From a checkpoint of a small encoder-decoder audio transcriber: encoder norm batchnorm, decoder layers 10.
Rows from block 4 of the audio encoder of a small encoder-decoder audio transcriber, named by matrix and row number. Each number is 128 + 32 x the weight over its row's rms, rounded and kept within 0 to 255. All counts start at 0. Numbers have three digits each. After the name is the row's rms in percent of the matrix's.
After each channel's rows are labels from the 100 clips, of 14976, where the channel reaches its highest value: "loudest band" is the band of the loudest frequency at the time of the peak. Only what is clearly more common there than usual is listed. The data: single English nouns, adjectives and verbs, spoken by a formant synthesiser in many voices.
# conv: width-5 conv, dilation 3 (encoder.blocks.4.conv.weight, 384x384x5, each kernel summed), inputs 320-383

conv.237 101:130070151087182119175120149093128102178148124117120176138128137166119083204162170094087113137120069090132241120134049118101164119092189121165110083147156157117133093122113165154077158125170116
loudest band: 4000 to 8000 Hz

conv.209 094:121122090118153163105190103111106095114108118117148145127132117107094143139106087094121120154149085128092145103138149103120153140153132155110176132148143129057152175126114145098111090164075093
loudest band: 250 to 500 Hz

conv.34 093:101131126141131129056127142117135143179092138111158157107125101095151092122164128109131129102164063101136128186126106117101070102167085114113123124065112078067098178077143102135068094152145121
loudest band: 2000 to 4000 Hz

conv.182 094:087160152162105118088085112111140130071212179088110154154158163118111075115101114114121179107169189092160115143090125116086120083066158157094139135140148130106140136136146127114101144074120108
loudest band: 4000 to 8000 Hz

conv.340 100:184141134087098091079194222143185103135106145131129125145124091098135112136129115082150164122132108181118161159115125086113137128159110123122173122140126117106106119034069140178114167097125135
loudest band: 250 to 500 Hz

conv.279 102:126131069057156140076107108143183158160121126098089126161123088170092116119099161104095135134177098142115147122123068092121131129152124117162078138155164143126157196115197164173098125140196132
loudest band: 250 to 500 Hz

conv.348 104:135095161162158169142102089126121161163093138107131148148096097129145117079154112156142127071168128087092056109186114115165115098065132143171167235088140078097104112125099151190048159111161114
loudest band: 4000 to 8000 Hz

conv.117 097:127121145146125081161123161167109131189117144140143200142073117048177117146125160054131118161107168148128100086144163187142162136130102150114097138187184142106099129157068149154154111147090130
loudest band: 2000 to 4000 Hz

conv.277 098:150136112163123091128194083146051119139101112070178139117141107119050092084117091145105078122148123173093121226103086169114155120169103086159125080106096099189144121123119090155139188145111143
loudest band: 4000 to 8000 Hz

conv.33 088:153125147137115153191124139163197094154125112142113142086146151065134121066180201087185132108135111111100158161193135126089130143096141150111128112102053107095115175120103155169153103127178210
loudest band: 250 to 500 Hz

conv.125 095:141089110134177173128063177089121115094125111161108083115111155217118112119068135118093134110142107133091123111099119103123122119079174149151139079111118158107141067201161153196202184122093142
loudest band: 2000 to 4000 Hz; 4000 to 8000 Hz

conv.246 098:054082094136092111144145160132095111150134081106072114120130124116130118101075084173110080130133143091099125184152143149146139124157121174155107117060132106177075102168144154172113121093175151
loudest band: 250 to 500 Hz

conv.113 093:136115103123153100107118130119154098083103058093169097118156064105107104194137146110120121138103098102126137174096128126133170128186094125129150121132081144143108096112156097027066093183161139
loudest band: 250 to 500 Hz

conv.149 100:120143143136071049132121119120165110091178141125157111082123106105128108133091147094115071066114147125108146162189138137165148101125103133140168119157112193163120120091170121027163159134079097
loudest band: 250 to 500 Hz

conv.7 098:158181097113071088089156083137121099095153032091161067090147145132140101115122127113136111089097163019105096141122190180113104119092078123126123138186182127132119129130074048138147155157115105
loudest band: 250 to 500 Hz

conv.128 090:181085108194173128081113166082076087158183163184085099104122097139150098112082091117160118119133117092112134096155121199130068097121115134169105140122145127080113154109133109164092126140074117
loudest band: 4000 to 8000 Hz

conv.193 091:142169142160112075158155137147014160109109063126124128109157084162110145187121120090094150190109087188108089120082136139200127110188103118151155099110141094117131166103078113103108100189151192
loudest band: 4000 to 8000 Hz

conv.115 095:168084111141149079130127124157173229126126160165109097063140141170094146127133095168137119112132135085149190151100093136159213162110084192161060090125131127154134129128109161141143128128157117
loudest band: 4000 to 8000 Hz

conv.127 103:093124154089069153060125139174089135108132166115115104092155089038148139101171119108058104103154165088117062125141167105163144110080118077135100140133099148099060126127118121118135139125211090
loudest band: 4000 to 8000 Hz

conv.262 098:166150091128098169114141176117159151086139141162101095131102140106120151114151102134072106093145162142138180153125219138095131126121103111101118147140128130096126118142148127100123093098136142
loudest band: 250 to 500 Hz

conv.102 105:124113178111033153163064054145090068143108124125124132103077121158099166082046121144140116131082095072108163182126102102119130126103129169116103172088088118125214159130068108102131069120120111
loudest band: 4000 to 8000 Hz

conv.26 107:090137138143096142127155123158229140174107154132131080117070124116185167145166134103056093150144172043146051146155111164153145116082130085150147113180124169112191095083085139044148064103090098
loudest band: 4000 to 8000 Hz

conv.132 098:150084083165116065168187170238093140174141165125068119194168133103173144188136126100096123197117110124099154160095133162108142142142177147146130110139115175151119118103139134109147138150135154
loudest band: 4000 to 8000 Hz

conv.323 097:106152109115187107095128159114116202141185102090173148100149123161136166086113130103154058134155061130138132166138104164194101168122172155142137111120197074099102090112075171072094096095126177
loudest band: 4000 to 8000 Hz; 500 to 1000 Hz

conv.261 140:122150125153052117128182095139106144139070079150092174112144108135085166105125130091114158144053115240114099117134138119115159122221122104129067147125112133165102112118121125148093121098122113
loudest band: 4000 to 8000 Hz

conv.339 100:161108113104202103165122029124131134081096123116142154129133122075160132124135151088113122097142023123139160144153132137057086134149084158103158149089133109206098105165087092052073137100052122
loudest band: 500 to 1000 Hz

conv.42 099:097114136131069164085160103105082113116150140116098108095083109111103104087193140101130174120116077102176101144164073122173107097139097121144132132092093114204079169095127123118160136076100104
loudest band: 4000 to 8000 Hz

conv.180 101:104171089135078131168132130074157116123166121131128103097147138116117079176131154123150116109106104078095122103151110082162144103040109135155094074126149089138148124137100095141191154147137108
loudest band: 250 to 500 Hz

conv.365 098:119113109101129203171106146093113065087120125179132174086088126111126155100069134110132150161093126114106112124157153091085099151165170169124078124085136186109119153156164131198123118124149084
loudest band: 250 to 500 Hz

conv.185 095:141157159108181083089096117100104092165151112092186143137198124164089182109096101182153173109113117188153106092152073162089140118119069131125088093106143092162113078137153104165023125140113113
loudest band: 500 to 1000 Hz

conv.292 096:152124119175083110111143133148086155155076115105150159114099122106099129007150138131131126127146092159105100169158129137142145140092130139084076102100083139152109133073155129126145156153162101
loudest band: 4000 to 8000 Hz

conv.213 103:115114084099189074107146142159128123137156149115103126200150175112170067107120106111108133121151115137146116140175112094114095123192176115155175060159128107090123156079158074153171109133132179
loudest band: 250 to 500 Hz; 500 to 1000 Hz

conv.153 101:173135125104130085136046139047095097116121118120117107107097136109068119117158086103130159144136123042154118144150079154152161140032092102122129151114091165119145101128056122150191206115139157
loudest band: 250 to 500 Hz

conv.253 107:119133090158208167185080102106167075141079081111145152124109080172130124094162128130138136125116160146105127114121088136155110096093109106126104131113158095134116087078138136155112113136163182
loudest band: 250 to 500 Hz

conv.141 101:136110139112126118142137134168199119063111110125075085158137183084152096117083158090091127131118142129121111104191124082138107170164059140171143171116198120105144090117150122087159132119144148
loudest band: 250 to 500 Hz

conv.317 096:179163165116194135089116030102144087084135117133128109126124078105148122067119133178118105141163119155136084150159157193117130185119094172124137107150149151094090179100134122080132112152082135
loudest band: 4000 to 8000 Hz

conv.322 103:072157132156117106076131131147131129118134175082168101082118102156112150116154119204143148132159106136099065094154103139196131155122141139090155173120111169126168036050080154072101133088164117
loudest band: 250 to 500 Hz

conv.146 106:116150109120143141158093099126104132154117097133144184103165035080162151103162108121080124102126180089035087121106111125101118096085143132115076185125151077147157123071089115126050098164174138
loudest band: 500 to 1000 Hz

conv.175 093:151051143113220096063135124108081138182147117141148185158112107070113093095093113112113097132132176129102096145140139111098103100114105077151193176088123122077113113086168106085123115156134115
loudest band: 4000 to 8000 Hz

conv.122 104:096174159123099150060114104128095129206162086105151075131131126117142128150114062130128189150195200072083114070152146065152122126057144153090181193103170134045128125144099142120145162142078137
loudest band: 4000 to 8000 Hz

conv.202 098:085148122026120179119127120109090144118155129117143124077136151126121123133083172062057130099145101114148164145128131172103131099117104150123131119101152114137111151158147120132143124137095091
loudest band: 250 to 500 Hz; 2000 to 4000 Hz

conv.76 104:143117132120056030138096120133165184066148135159144095095137022173114073167089074031133128158130052156140105149095120136179171122178115122112056158117119138108135107146148042081138086103121064
loudest band: 4000 to 8000 Hz

conv.347 094:127156159177157090069125081127118123054102126082142139143118089099090067177099113152133149130164192193110127130117120164095161133174162151071182139107161134099132193092131174101147128111165169
loudest band: 250 to 500 Hz

conv.301 099:163139150177105098121077104123082161113095119092127143135179116097079123084124103131107067170091083099126120158151157150144143161080156130079129090109144131137112097133138058097137053131106086
loudest band: 4000 to 8000 Hz

conv.78 096:116094060087076118145130104095121105098134136157135075142145115026140064108196173075123157138127146187164156115159106174092152151139088068111196167072087121087106122093159164136108126144166115
loudest band: 4000 to 8000 Hz

conv.3 095:075056130138142073124132127185151105128125186048099142136152094115140116173177128128130130169016136131166156146130168156155126105165125080069111083085103075108116100056103134106089117047105123
loudest band: 4000 to 8000 Hz

conv.338 101:176069081171137126165144114119100163117130092094132155104126150117137187109130116146071085097077128155099092208113093166139140128136157075107093148072066158176084132104091152147135140086144147
loudest band: 250 to 500 Hz

conv.56 106:114181180159133124103129007120126073184082106142116088206207097133122117068050139133156181134129162109141112163173113165185124115141135166095154087130126155148111076112118127075082166189107145
loudest band: 250 to 500 Hz

conv.328 101:113112130088160128114193103123120150116147103160157097090124116130135110115120091131136166195154153141103064111163139165094170079157104117129127163112117154094186114114137137146147070100106119
loudest band: 250 to 500 Hz

conv.116 096:106079102085189170115121143176118140136159169161090082101144058154125139129124145153169098093087120136107143090084085164127102158103113144132110145081136134100100121090127124097088156143123098
loudest band: 4000 to 8000 Hz

conv.337 103:120172128143192168115080165124139119036146087129122199090121115131146114128080105106102105124191149093153106175135208135078122128077085111105180153174106143120170107164101131157130103129116165
loudest band: 250 to 500 Hz

conv.148 094:141112124130146081159178115149175124144095130161099106171099147168098152167151121092116148144123155116142079166112096121203135162089155160104144121154108132154161136123189165063201125108185151
loudest band: 4000 to 8000 Hz

conv.74 100:080076113123121133141104143082102081127121117117153166182151125124106154136081180077114121093155088133152080145050160140075131141145120146115147161112126075160119097136177141178114112082200117
loudest band: 250 to 500 Hz

conv.266 113:114129156097120100110171103155156144136108134099177089082079159130122129070138160075132107122113099222128050052146144097110168121189114150108132182090127152150064161128126171114105165142138090
loudest band: 250 to 500 Hz

conv.29 093:153114095057125108153091153125145113148114137112079150101090119149141130127122084124166151188182107098107170114120107099162145109059138227153145079125076145140118070080129185069102111102156092
loudest band: 250 to 500 Hz

conv.305 103:182160151120131173074128151158127112123172177093145130076144126083091130174131127130106157151090104132145069110087144143144156076085107109146175139100117110152110129165108062152161129125066127
loudest band: 2000 to 4000 Hz

conv.225 097:152139185156176137129120138136092104161140131097153140090121098049145137137124105150125131159145141128084127093165114175106092108166075148125117142134139121121085152079184117105103102128070128
loudest band: 250 to 500 Hz

conv.332 095:099103127081117145181125107119153143089104125109194138133129126148137139085130088128114124160146177105124082177164144179157080069148099161133118106186073100100102121147164193157123137177179126
loudest band: 250 to 500 Hz; 500 to 1000 Hz

conv.40 116:108181118070117104148131142114177133102209126109095126099123146185143155169074097098060162136184078097143109140109118157127125104102139173143068176094104167129021067149134180069187162157105113
loudest band: 250 to 500 Hz

conv.41 096:062101132163107179104147056103134119141125148148108076171165128124160084140123121134116136117122069138109111086171122137094121140141111090119146109138106123073145184124139145079110133128166077
loudest band: 250 to 500 Hz

conv.87 101:102117143093093186117184142096129113138118164119174088127141148131047145182178105174119136143162116162074088123049092130151144138160107130116113084119097101145133175058118135172209119128115100
loudest band: 250 to 500 Hz

conv.264 102:232131103140117049112093126128130117155191150062158125173082155124153055169079115120091140105125164086117101060088165140135112106140143151168122085121152120147187121111106151089129092164098119
loudest band: 250 to 500 Hz; 500 to 1000 Hz

conv.204 094:158180081147187117122136120113167141194081141111101167082057065150154135131132132143088149111094115115150121161080155155160142071158080145151143141137104130217062117082182210071135117074184120
loudest band: 4000 to 8000 Hz

conv.157 111:080118155156122120088131159180116161139159111110122084134151156157169134207128102131138162170118087116103124173136223147169099167086132112073174131145145168150131108101156090135164206142092143
loudest band: 250 to 500 Hz; 500 to 1000 Hz

conv.272 099:102119146111090113157136156113121131099039137134142127119105174162070173090150092113114097130107165098122114177076098123116154120194181120139100114138150080125141079114148063104134151082119099
loudest band: 4000 to 8000 Hz

conv.186 097:118165134166167100060143104133100108090123063118130135163109124154122110178159100109131127105129102152119181131155167116137104116153112120163067150124158102119093076129079154149109078145053071
loudest band: 2000 to 4000 Hz

conv.198 097:110172144147080120112173120139188118138141070092126085143169123149098153107177104101163155185215182126151136107191110162075167131152113113090116128094132127078137090080138138117163118135164136
loudest band: 2000 to 4000 Hz

conv.346 096:121068147123170162136065120152100125127093139112123116126137167118164141074234091166091119134117171097090095126140108130131141131136159141133176121134131140063124134106160099094194160131154146
loudest band: 250 to 500 Hz

conv.243 110:127086110125122062147136180104073126149074149148149061133110126106082154100128136148122190158139101196132123146090117111135130106206105059177130109121126078181130097094124126053090095129136116
loudest band: 4000 to 8000 Hz

conv.351 105:083135196117122088144114131162141117248159137132204129156089109131155089166164140131138129134082113096103114134176144108136065133128106115143175108161125156082132111144141078101150151223108107
loudest band: 4000 to 8000 Hz

conv.218 099:076130062147099028125100141184075166173126154094079114122145103129172137116145076102111106129157150137152153162153133147139117151124123075126187127148099097119090068129161192108172104105179172
loudest band: 2000 to 4000 Hz

conv.223 106:131111154124138143172128116136142116093100105115108105123174160086137100095105106140133130120123141103151082133171145139107185131090155184104111149148133145148194166088133113085121112111105080
loudest band: 500 to 1000 Hz

conv.298 108:111135144180169138183105141109158115129121147145067143084128120098121125111126168133111152100148078128111130098078143105117142137108104135139174149148095152108139045108095134095082111135135167
loudest band: 250 to 500 Hz

conv.259 106:160131179065226089140096106198112177085126145103104092069141124151129111113091182122066114144098062098170143144090083070137153177100094124098140140092082140119171130185142062142088132153114089
loudest band: 4000 to 8000 Hz

conv.318 097:063130084109198020107135145117159088161046126098147164133103157168109109120137124160183115133097071148077165175104141046121121100105156052125102161075135129133126127093129150153069152113153100
loudest band: 4000 to 8000 Hz

conv.136 111:114152145172208110178170141084136132068074140126126255120128149112090157096093108081107104133156058208150201090134106124135196143147131121143105170134120139150128134166153086202151135111161142
loudest band: 250 to 500 Hz

conv.0 095:113093147100208163092058122134159109113121144101159137128042122108172173120094125161103108156090111118183129078127137176120127124066084215133125120131144092128175100127108084128097195110087124
loudest band: 250 to 500 Hz; 500 to 1000 Hz

conv.234 103:087113145114113108184132141158138144165120162122165111164120053092090119063086146149127153206139119075131102072107108134151133081115101081204130121116163076161171089070139152006174130163098111
loudest band: 250 to 500 Hz

conv.242 102:114060150100082060154125146144064149126140162170162109133154086110092132104071161091153120147107180135093103107133140129079119149062142103101108167166121167179200084079191146158119137146084113
loudest band: 4000 to 8000 Hz

conv.112 097:107069135039082156135093200169109066104074109099153133095128075072109142079127092146130116111113160102092120075123143123152137090101120137090067082118134087132158062118117151068128120124171105
loudest band: 500 to 1000 Hz

conv.65 096:089147099126176111090136128093169122118110114123150108079114100084150118091125092081157108147128151152091195112170186141151144136099098120102143176128111064120065154140118163148185188065112144
loudest band: 250 to 500 Hz

conv.97 098:176056091169080095103082089154092065096140106226155170112100101141160125150172123154177179133056152169141094101150194115137150120155083164137117089155066131101100118101154216119133100139125134
loudest band: 250 to 500 Hz

conv.374 101:145127149143160090080118139105095132095126155202143183136154111091088112120131116097138153184192152088085128127113157140100101119131125138071152117096177094149169157148146101145125151109083096
loudest band: 4000 to 8000 Hz

conv.247 099:112152176151130164139088136135114098164114163141058085152122217171139157135152187070134103131164146059107157139123080154136106079084088116122180146129174154116129125108161121056188168122155140
loudest band: 250 to 500 Hz

conv.150 092:137079081208060106154115128146109127138153079111083167144157124144131157117069099087131142102134116113190123206146135148112128105062130136156114158098150079190113079102105106168135121108085171
loudest band: 4000 to 8000 Hz